config.yaml
loss: "mse"
encoder_head_dim: 16
encoder_bias: "all"
encoder_layers: 16
norm_pix_loss: true
beta1: 0.9
Rows from block 14 of the encoder of a small masked image model, named by matrix and row number. Rows with one number belong to one neuron. Each number is 128 + 24 x the weight over its row's rms, rounded and kept within 0 to 255. All counts start at 0. Numbers have three digits each.
After each neuron's rows are labels from the 100 images, of 14848, where the neuron reaches its highest value: "top examples" is what is common among them. Only what is clearly more common there than usual is listed. The data: views of escape-time and Newton fractals. In brackets: how many of the 100.
# fc1: MLP up (encoder.blocks.14.mlp.fc1.weight, 384x192), inputs 0-63
# fc2: MLP down (encoder.blocks.14.mlp.fc2.weight, 192x384, transposed), outputs 0-63

fc1.114:120099108129117145112131109115127116160152131112107122123126178123117115133107113123111163109132212147139136130114115088143114127129109104145129082148112101091124127125087136175116099125149125
fc2.114:134124141127118157142134150109110140099124108127152120137117080139147142133144129139136098136100049124092128119126144166118135129181159194095129121137132139159075120139180099126116126136128135
top examples: Julia set (45); cubic Julia set (28)

fc1.284:069124108141116133109107136134116118122110154095122136177156085127122090111151188161149131117108156147122124136156100081133122120122100136149098099136167129131147151170139152152121119123168120
fc2.284:115111113148109114120108070126132139158134157126111139120114124143104194121129127101133100155143115134137128122128127093147129109120133118126093114140136144132088116157095131126173127130094131
top examples: Mandelbrot set (60)

fc1.126:145159134150127156133138134102123154123110132125156110152134110138123118129119120138127126120110163145165000148186111104134102127159114102103171120112115134124142122128105118153141081126142124
fc2.126:119145146122113118155117120132117140139113116110125130098066153108132121094155127115194198116123139107093131148130103123122116115096117150158130125106134135100157168123142113136125113109070112
top examples: warm (89); cubic Julia set (28)

fc1.319:098125119134105162149134146117108105133162092124124157130090073114140122087199147141136138122123118125133125142143104109146088109145144151110129102142124078106148119116138121131099081167157140
fc2.319:163126134149172096114133101126152147192116163122108112146150189133128122153100114146092133150129122126131127105127108136081162130091112104159143135131095155116133125135089134123132178133119099
top examples: cubic Julia set (28)

fc1.144:149136119158126173126129175084099123141131156123107154136127129122154143122106162114152121143084116130121136112103148101115102113105136128145118111129116201133107161179129137160091154139096094
fc2.144:126135145136111112157129056102128170136123151127136106085130135116093123109153119113155108106169138145113128146129112144135129120130103148138129130118115074107146076099173105111129112117167143
top examples: Newton basins of five roots (51); grey (48); Newton basins of three roots (40)

fc1.322:119136110148115110111070096133136153154111095129120170164148118144114150139161170129123111133103115117116128107174164075114151139125091139171111109134141117155148117103106112138143125122170208
fc2.322:131149142139132178138136105092154165147119146155132120124117105149118182149152104127084165131158127137136127120127126129119162125135115106129129133138099163108148086103110111124112144112145169
top examples: tricorn (63)

fc1.188:135149115103158119132129166140143099104167129085193112130126140177106145147132124126136129113120145151130146121085146095105162134140098121109124146144112166096141175135113158160137141119152165
fc2.188:129124141101137068083120137145149110084148150106173132130110159092109149140120084103158108141166125153112129117124154094171146114103114147113117135146109135123146181123130118133186156103149132
top examples: vivid (64); Newton basins of five roots (48)

fc1.54:112127099142113103147130150149123083143148135145138142119158151148125145107153145160092136110086117103094129080129080122125119110091120181115137129126178077126090166092114141133191141124129114
fc2.54:135129129165161159094141072122144123178123146143127102099164137140117161098092124146125100151110113155146135104131106100150071117073125089153136143148183137127126165137126117142143174107106109
top examples: vivid (35)

fc1.137:127147177161122104106131140132168106155119108094100113138149079133129162089054145135131125127119148115115135122159127091110109154181117146165215126122125123149121122131145136136128098164125115
fc2.137:130140036110151125117141107126111123109173135181125097141105198143140143162168114109107142130124127133099127150126120137126168103055162134115106121111130139112096157090118081143125103090124132
top examples: grey (47); Mandelbrot set (37)

fc1.133:135140131116087137139110118112114139123176103128122150116128122135114126111109133119142128151112107162135206123071171094127096159148145103118088093125137128110138118114140119122123060131120155
fc2.133:115130125098124123117120133161087112137129146124093106105105138140154174152155134106097093138177145149131131138110127148182165121088119120146087100090135170103145121105091102118131141144171142
top examples: cool (67)

fc1.363:136126152143127137118132150132116086080097134118139159107145120095163115116120100132142105111109123106110119121135175123116155113162111093146120120189172103155120145135108141136158118135154142
fc2.363:126085090113114119124121091166127157130127141129107114174111137104112134150099128112156104152124144128151128146128108149143127151090156113106124134093072121121153138085124144131145125065142121
top examples: cubic Julia set (64); quartic Julia set (27)

fc1.145:094142078147074137128123142141117134117120088129156142144148106147102125142120111136116139140117135122088116124144136127092098155178168149129113110113124082154142148087125106147140125186086186
fc2.145:185126158118149115108126107099177139120123174110114117156141115130200133130139113115147139122104126119130126150125140142123095120169133129104131134108092088083125096119129115130091181107145124
top examples: Newton basins of three roots (51)

fc1.347:085138114096131110129159149104144146109143114136172134135174093068129150130121107108173144151126128146110089162118135154083099154136117139139120144125141133169109151158135155121130119202125162
fc2.347:130141114154116132127113130110090132044144151143083131174099100155111144101139102115127151099180116103175127105122123098179143133141135090129127122102122156145113135153125111132130132122090118
top examples: Newton basins of three roots (27); Julia set (26)

fc1.374:118163073168148112152134123127101124147132133142115103133096145107110097141212122157117157130096167134102126132131114109124143110148119088142103105132135127101135108142111107143143079105140124
fc2.374:147111136114102131118129103135118130135126145113128148110150103117156147130048111129097089107130119096178127120131164096140109155174126183139153142133106128129119127076087179139132126147105095
top examples: Newton basins of three roots (46); grey (40)

fc1.265:126143126172132136136136086079145070160120144135106122140175155142096150119152180145107164123149139105155126144132100106132126126144061102155140120145126128102177131116139156139124101107142152
fc2.265:128099094142140103098127129153140141109102142127162145092080101154101154193120095109136058136114116179085131155121122133113138123136158139070111122147128139160128082147128134122116158076145107
top examples: tricorn (41)

fc1.115:130155084123121092131115104095108117106138137099135106139119167125147128104138153125118167059133114125100069133129121061121082147157115127140184110125132145088133172115159136134126141137149131
fc2.115:173126183126134129105128125097153128115105174109114119137105136132081067136143146116180128132137123099133130147125125134138101119101137112122127128072067173134166113168155114128110165092112108
top examples: warm (57); Newton basins of three roots (47)

fc1.244:148160147154127129130128126138151140142094112144138138094164110112093140129093094068150104123130106110130124164128168141113098139162122113112073130165170114137127135100164166125115105179117147
fc2.244:127123080117137111125119105167143145122137126124131123153134136125109094135166103116157141167092118097194128159132111113122126131108140106108118128108168139111136154072090128133137150112106122
top examples: pastel (42); grey (32); Julia set (31)

fc1.256:118125155148118120133119204119114128095105093110099157176120118132151120118118109117119146110137192136126123111116132130111160129147164113102124102096189105106105161140137134160112111158102100
fc2.256:112140089103119117123129054151154132164150147091149104067130097131103139117144155137137110135091099176127130145134124119114135131081106169153136139153105104140153102110122165120145169087195177
top examples: burning ship (45)

fc1.264:103155133131151123139123103088097080060115123140141099145152102184124108157129146128120103093094145163142135072134138126091122157146110121138131151140148099149150128145122191147124142160076105
fc2.264:167141094120154103077122120142130074085151094106178114094146128109120133164097177118176107156112119140122125133123099141090146112088144135125096127113145164112152084076113054124118146117137141
top examples: vivid (61)

fc1.93:160115162148091150107114081146117128149103122107136146130131142147102105130087150152175142091118153075098125125129076123107129113115092114083159126127145101164113169123138150132177142111134133
fc2.93:187129119168165159129132086145166086097135149170167143160147122147096109126106149145143145147120114147080124116145151144142161098099152133112140159100109121116134128169182134141129140138122114
top examples: vivid (61)

fc1.88:130100133135174139136108126084111119138140138111142149082128150114105118137094127149175155114143104167114129089087151128124117148125157159066115099137121089126116136129131127197138106121123158
fc2.88:134131099115155150140133125148157107101124147153138124143140113144138103103175129124101115141109154101144134135124127140125174109158106100136114128141146187196157132131127117117097145123138111
top examples: sine Julia set (36); cool (32)

fc1.296:130201117171132097123181095126142093136178108127123156160159096140098147067154123150159118131124130104089116112121092093091100101133101128140146097170133127140143111137129129113106128117140117
fc2.296:130105090129114107118119140186120165127113133133125153126101210169112127174129104111127117126095130139110127097127119143132159143120122128120132128157124110137108103135095109125123128092128133
top examples: Mandelbrot set (44); pastel (35); grey (35)

fc1.241:135142107123134089162139102111095134098114131168101164148142116159156145123148118166116160101135110159086117107129128101093110133148109136114169119139169118093110097126149129160116068116125104
fc2.241:124104151163122170095143151140103164161101148124155080121075125100140110102108146123121102133115134166166131108135140137164157144124136110110143139109138143168132111139126126133151168078134149
top examples: Newton basins of three roots (59); earthy (38); grey (38)

fc1.307:106134162158103169158116145149140103124117132093151175118149116117126157117097077139138150133129156083165114151121158114090104133166103113075115088132115162116118109117145134129141087143088160
fc2.307:113120129072120166125145166158161139134154132119126143137127114128170116116089131098132148133131140120117128158119119136143113114165125151119085121127106141095150064094120134126141130106205142
top examples: grey (51); Mandelbrot set (34)

fc1.23:149158164128109106183141138098154104074113125195147127129138118166184142094104137146101162127117122166116108097150143096088110149123135107144132116123100156199097113100142143119157160137136141
fc2.23:151098166108132166110129180141126156092140106139167064136162157123157090167077087131098137118143127161140129149124145113079160119084127130080131130143126152111100092120131100131192122131132146
top examples: vivid (46); Julia set (38)

fc1.170:158153131139110162124115106161124135118132075130122112097131094087150119079064133134180127122173103136125097155116138117102107131180094122078107123173095108123145117131159132146101076150146142
fc2.170:148122146116170089134118132087168113124124124159110102156197160136139087153102110099096137149117122142097130125120134151110139112103131117168108134141105165136142128069136135118165173147135118
top examples: cubic Julia set (42); Julia set (41)

fc1.232:166111163156116120093128109127143134092116109130121097126184179107173143139118131140125146131152108155112125097116133127108094133164127124149142146157133116162103116092118152136141143144132143
fc2.232:092119179140133155111132126087043141169112106164128089107143146162144118154137117126121116154121133175165128114124126133086188146107127101101129128160115127133103102118132091122148113142140149
top examples: Mandelbrot set (42)

fc1.94:101139110133095157143118090127114111128143127141083139132124136097123127082134113146127128102115108100138136087162130107141134125147142164119154095138176153140081127125122129126133154149098083
fc2.94:157124117172125129099124137122115099132138180121142149142107117137064100128145182148204123156159145116140125110146131136157171121126151141141122151138144143174136166149144138141102138128066105
top examples: vivid (57)

fc1.19:121126123142123168140146128140114136141144112168151083088144130135130124135115068157114133097117099109123129110104102172117161124161123106099145141116141155132093093125132113127118135147140164
fc2.19:112088127143101077157095090115144162134118129131121131170125120118108121140139152113138109167150111141157129107138164088142100149149091127148111125116152096148125119124077119119167162130116195
top examples: pastel (38); Julia set (37); cubic Julia set (27)

fc1.3:134117141094124099114143137138105112140142098141140121138113149138097126171097159154102134118075123139129129134127117131102149128129112100120130105098149121112120095157109094150135111131123142
fc2.3:153113147118120133114137099102153123156147159153129121129076140174141113099133120112146142124127130108164132142130140135172122129117155134135120147062114132142133143099070122145107169102146123
top examples: cool (35); Newton basins of three roots (27)

fc1.286:108101108101115100136119113109114114139108127124085171176145143127193135111135101125125125109120133142100129119137143158099135128147123120109151111114149136108133084133165152121096146136150107
fc2.286:142128115116146134131126109129150112129115132108125158157101147122171141152131122116105109150119117127120129124129116139165120123159118150093124131131119070086136100146162142130157172115134111
top examples: burning ship (33); grey (33)

fc1.18:076140098130102138134117101202124079113173098156128138111138116092126122125136120137128104095131134162097112141127102126123119136108127151131112110176110148133141133102124088140117089170111170
fc2.18:201117139096150107153120116085154146114137164140098161151079117171132101129086122089119154115104131114142126140131128125142119124138143101098137130100139081117147125155132155134104159121123098
top examples: quartic Julia set (36)

fc1.348:129090124131128103144153112120113134143154116148114118140120119133129102173127162128130111087099121128136115131146125070125151131161108083123142127127139143090125111131109121159121094105106168
fc2.348:143080176180154168112153116108164086115163161195111123126143135132103136153119116141107098101123133150130125130124143136115117148123127183079114155136117137119124108139079109132086136132124161
top examples: warm (39); burning ship (25)

fc1.34:122120096128093122115131167116093163118136152111161145132120143125171159155109140130119136141114145117115116129140148165093143119126117148117150149129165141198089110130078188100108119125124144
fc2.34:109092142112139105106143168131108136123117140125118128139151140142126105173126066130122091130134151090164128129120157160102152110117127164137133136140109132160105139103110141127118076118123105
top examples: vivid (67)

fc1.266:093127054127130124135128141135110075129154094162120130134157118096125166116142128160113134133131128170098130116113150082111129156159079161105141146182125106156119141160141132143118114181120159
fc2.266:197124148139167152165131115108140171108116145145126194155090174153159122117098126091127152147116122102125127132124125153139103106143151072129123134087130133102115136124114166126116116095134082
top examples: cubic Julia set (30); Julia set (29)

fc1.281:126117137129090153168136149127152135149157123115099143164154121145094169112110113147150148129113086118107129126105111093140112130157133150130148140126126074119088188142113214143158143150136133
fc2.281:084127103078152151173143117077110146117141158107102142131122177149121156106161127157095179101119140128156132116129140126149095118099150143150148140101137126133111159077100183140141122120126104
top examples: Julia set (46); pastel (38); cubic Julia set (33)

fc1.96:113149140092107143161108106148094119135121129175124139140140139085135108116137117147136121083134176097172122139143118121172082151166091109122169097155108123128125121091127103135153048135154160
fc2.96:120119073117122110118122083127134145153134117107133109142123102131117142135121152141124169105093104170108128128131125154097164134138142164166142132085127134130115114123097124123113156090131152
top examples: pastel (38); Julia set (30)

fc1.365:054088171090088145140093121129104115126118120137141130103133089152128107152147130110115118125101162168152124118139148100095167147170121152111089125146153165120133099141174130151109132196128189
fc2.365:171148091111167104143144139183184135125142179109129160141141140114126155107110124104105144151138117137106127144124121146165079097096153142159110121123127121129109122141098133119133140097137098
top examples: quartic Julia set (27)

fc1.173:116130098148107135111106121103144154112105081139146115183134137136138097120119150140154165091059080151099196128117114140074152128143132126079135101144083085138084136145163116145126097137129135
fc2.173:147145144115106121097108141144100139121097133092108085105111101108144172130125106118117072076139140124135135132105104128138129158147060132179146102116145153127136129142113087117146124111140111
top examples: cool (91); Newton basins of five roots (43)

fc1.148:115117083135092091136094128139147175139164173121122116180119139176095116122124140059096137124110106155114131140133115108134108136149130124116133118101077148114121133096164157119146135132107142
fc2.148:134128149117117134111111132106145119115139073147111118137145114100112143121134112141123125129154119084145124111131145102132131133094110120114121130153142121137105141185089105140169156136117126
top examples: Newton basins of three roots (67)

fc1.237:120153108129117149151117077122095140142159135118146163159132076163115155131130119137167119117119139148120116139151142090107127115167109135143107100166142171107139120147134151125088144136169140
fc2.237:100137170127117124059127151128140112110128115168094104150158153130121132089107143143111148123166134079138134100127137112169092113124150123171126118148134132147108157107108112117152130142085099
top examples: warm (42)

fc1.166:116142151135113095115149139141086150114119148140133117138160143103079121134135135117079120104083123180085136107145092098135175139166115143145154147160134137143132114123152183164124084133089110
fc2.166:113129159128108129086127162095088117199130094148138129132095186126123147172124146136107096161164159087119128113126127124083126127125115155137129133148143112116125116121138084123172096145171129
top examples: Newton basins of three roots (38); Newton basins of five roots (38); vivid (34)

fc1.91:086155129124114094139189170181089148161131111114130142137118108145111105144078135143117120136106151142133089124111118115117127127145092124110123102151119143137121087114140147136131092138132127
fc2.91:191154135130144161165139111067113104105114162112116144089141135109142142097160156155154147142130112052119125139128117155122130120126158121131132147098136138139165151111124137137143149126111105
top examples: quartic Julia set (35); grey (34); cubic Julia set (30)

fc1.326:139136105143118151109127150138118131167171125128088163157126116137127129129124152098156100130070104140136130114107097071083099090125123109120107117152133189103098167167108162138115167101108102
fc2.326:139130148096143092120141103122122147074130140075128064105137076110132105121141128138138157109151152138129130136129113133150137117129108153127134124107081059087133114123191110119136152175165128
top examples: Newton basins of five roots (53); grey (38); Newton basins of three roots (32)

fc1.272:145165157106091154124134179125122100112149053165158159151155083099097107110111169163096142123101140115128149154116128116148114151157125157121116106163158153157127136127111123134150089126064129
fc2.272:141120131107143099092134099110110158151134166151089094154125166128151171128065112088125146120150137131144135148119119134199114119113118117153106130108110070128112137084141121144130100140146099
top examples: grey (57); Julia set (42)

fc1.48:140123160150120123138157087099112127113162130127118134129126107127114151133096161171120126126083099107139116130124158128139111142131142134107132124123154172122103149148100113135123105112067165
fc2.48:154100143147153103148136110141139134159142142123111136141116137122138095111091120116125125110109128139140130100130168103105108132161135162131129127116135138110098122152150121135135123117100069
top examples: burning ship (100)

fc1.202:072133070083133139115121128129095158102133113137100115123114100144135124126157116165143158132125099123119120122142129119101144141154148120093193110109183093114140120208135133120086115119105135
fc2.202:119130103080183111127119131115131160144120151164117119153187182130103140156124125126137132109145140130092132132126117142096159128127123082147140145118156097124100104092120189127163141125091130
top examples: cubic Julia set (40); sine Julia set (27)

fc1.278:112093134143154126130120148159091053124167136141093126151133116101127098110129140133103111113111135155120022076150147135142147123145156135122109117146124120119085092142126136133122107144128150
fc2.278:175109134128140124101131128172131064142136193162077160125163126119068124123138143147093111122155159168153128071135149106150126129094148101139126134102111153129163124127130119131144100115147114
top examples: warm (94)

fc1.31:121139129155128115144110141121129129134138128123128127174118136126117174147162102123120122105115131125120129097151091079116171125145105103177155130098110114122120124150113156107116121132114135
fc2.31:128122092112137142147125151100098129104129127147132111118169183141155175146108196130151125159162151116110132105128113111103122107145128126136116118128152188130112123099112098125120145099154139
top examples: Mandelbrot set (45)

fc1.271:078152109109113100139142129118112134107123098131127126127138163119105175120124123129113150121135133173126131121131147133134168108135121104105143077129131115151089086094141157141147082134118139
fc2.271:171143129129120116078129134120134167111143135115137120116061084137139126111102145105152084129103088108141126127125129144114102152152140136112131139113114137143129139157082108126104171118111129
top examples: cubic Julia set (30); quartic Julia set (30)

fc1.152:154135090085110160095136125127133135100103121122117101140111087167175104090123136138163177098135149135124108155134117179143127140182150094131138128134128101159143148130113132121103121145155130
fc2.152:159125155145134105171130160174091118132115118139109152158157157120118106163094123132092137162147144075126132132127120107150138107111111142123115115104164133128148100074148121127169096115129110
top examples: warm (34)

fc1.25:121155114135135120127171105156141091144132165131129132113142134120180171123140145151112151111124112129116121117110133114160107099148085111097126099100120158110086089105173130127189089123148141
fc2.25:128097148105128130158127114088114117135123122128083125140139146107162138108086124124109132093109137148144123177138184120143143094129138178153124141087143152114128140097097120161157095108131095
top examples: close-up (47); pastel (38)

fc1.9:151124107106123127121129132154148152104139078183119142168108147127086102154121178096137131149105114111101125137127116142170133113151159080162082118151132147152115180095104126145132137107114142
fc2.9:080139130122118134156135146112116127110143156113115152099182159119162163123147058124107122134148129119156127110130129086101119120137114173118132127141092160113105104137155126117123115162112115
top examples: Mandelbrot set (78)

fc1.381:126154127137139116139131142120100092129172144143110133122120118118122124102143120154096119144103131169154188114098187111128105194150110131132171078118128142095126079141120119121117064142128104
fc2.381:071126089104146121082130097153116109115117139140085156120114113167133110128120153135137108127172124129128127147126137150131196124127161105075130118085158138124116145134124114115124136143140138
top examples: vivid (54); quartic Julia set (32)

fc1.84:122085112107111131185106154150096154146099134147111138156148106146131104157127129090160165135130116134158142083131149109158186137144130076099112120106171143114068114121160136149123143178107115
fc2.84:136119097128145094122131113174156140088135151088149124112140149116127140121119135134143061114126126164091128126136124124117094100107110188161122125142114138105141135165071097121137148123180156
top examples: quartic Julia set (29); cubic Julia set (27); Julia set (25)

fc1.143:097137138148117142135107124122147162101081091094144122158127150113148103142115125126168159076114109107113201147087096136121148112140135123139126118135121113127061148121136131133146129122112157
fc2.143:121152121117115108115125114113162156154097110078126126119121162119141140143097118137165164082142180144116124151127083109107136124127070141164148126106104146121139150123132114128172106089114132
top examples: cool (92); Newton basins of five roots (30)

fc1.92:130080102105126157151110132102134113109162107136125131167136113129159109142180158141114138073113161118084067080114109163168163130128124136142125131149112114147107162173123131139062132161141154
fc2.92:127137113115125115130116146124158130132127131134080123158123168155128116115131120110106164134142163116152127105130125141140111120106122107124108117122056140166153147124105121125171123085118126
top examples: warm (52); Newton basins of five roots (36); vivid (33)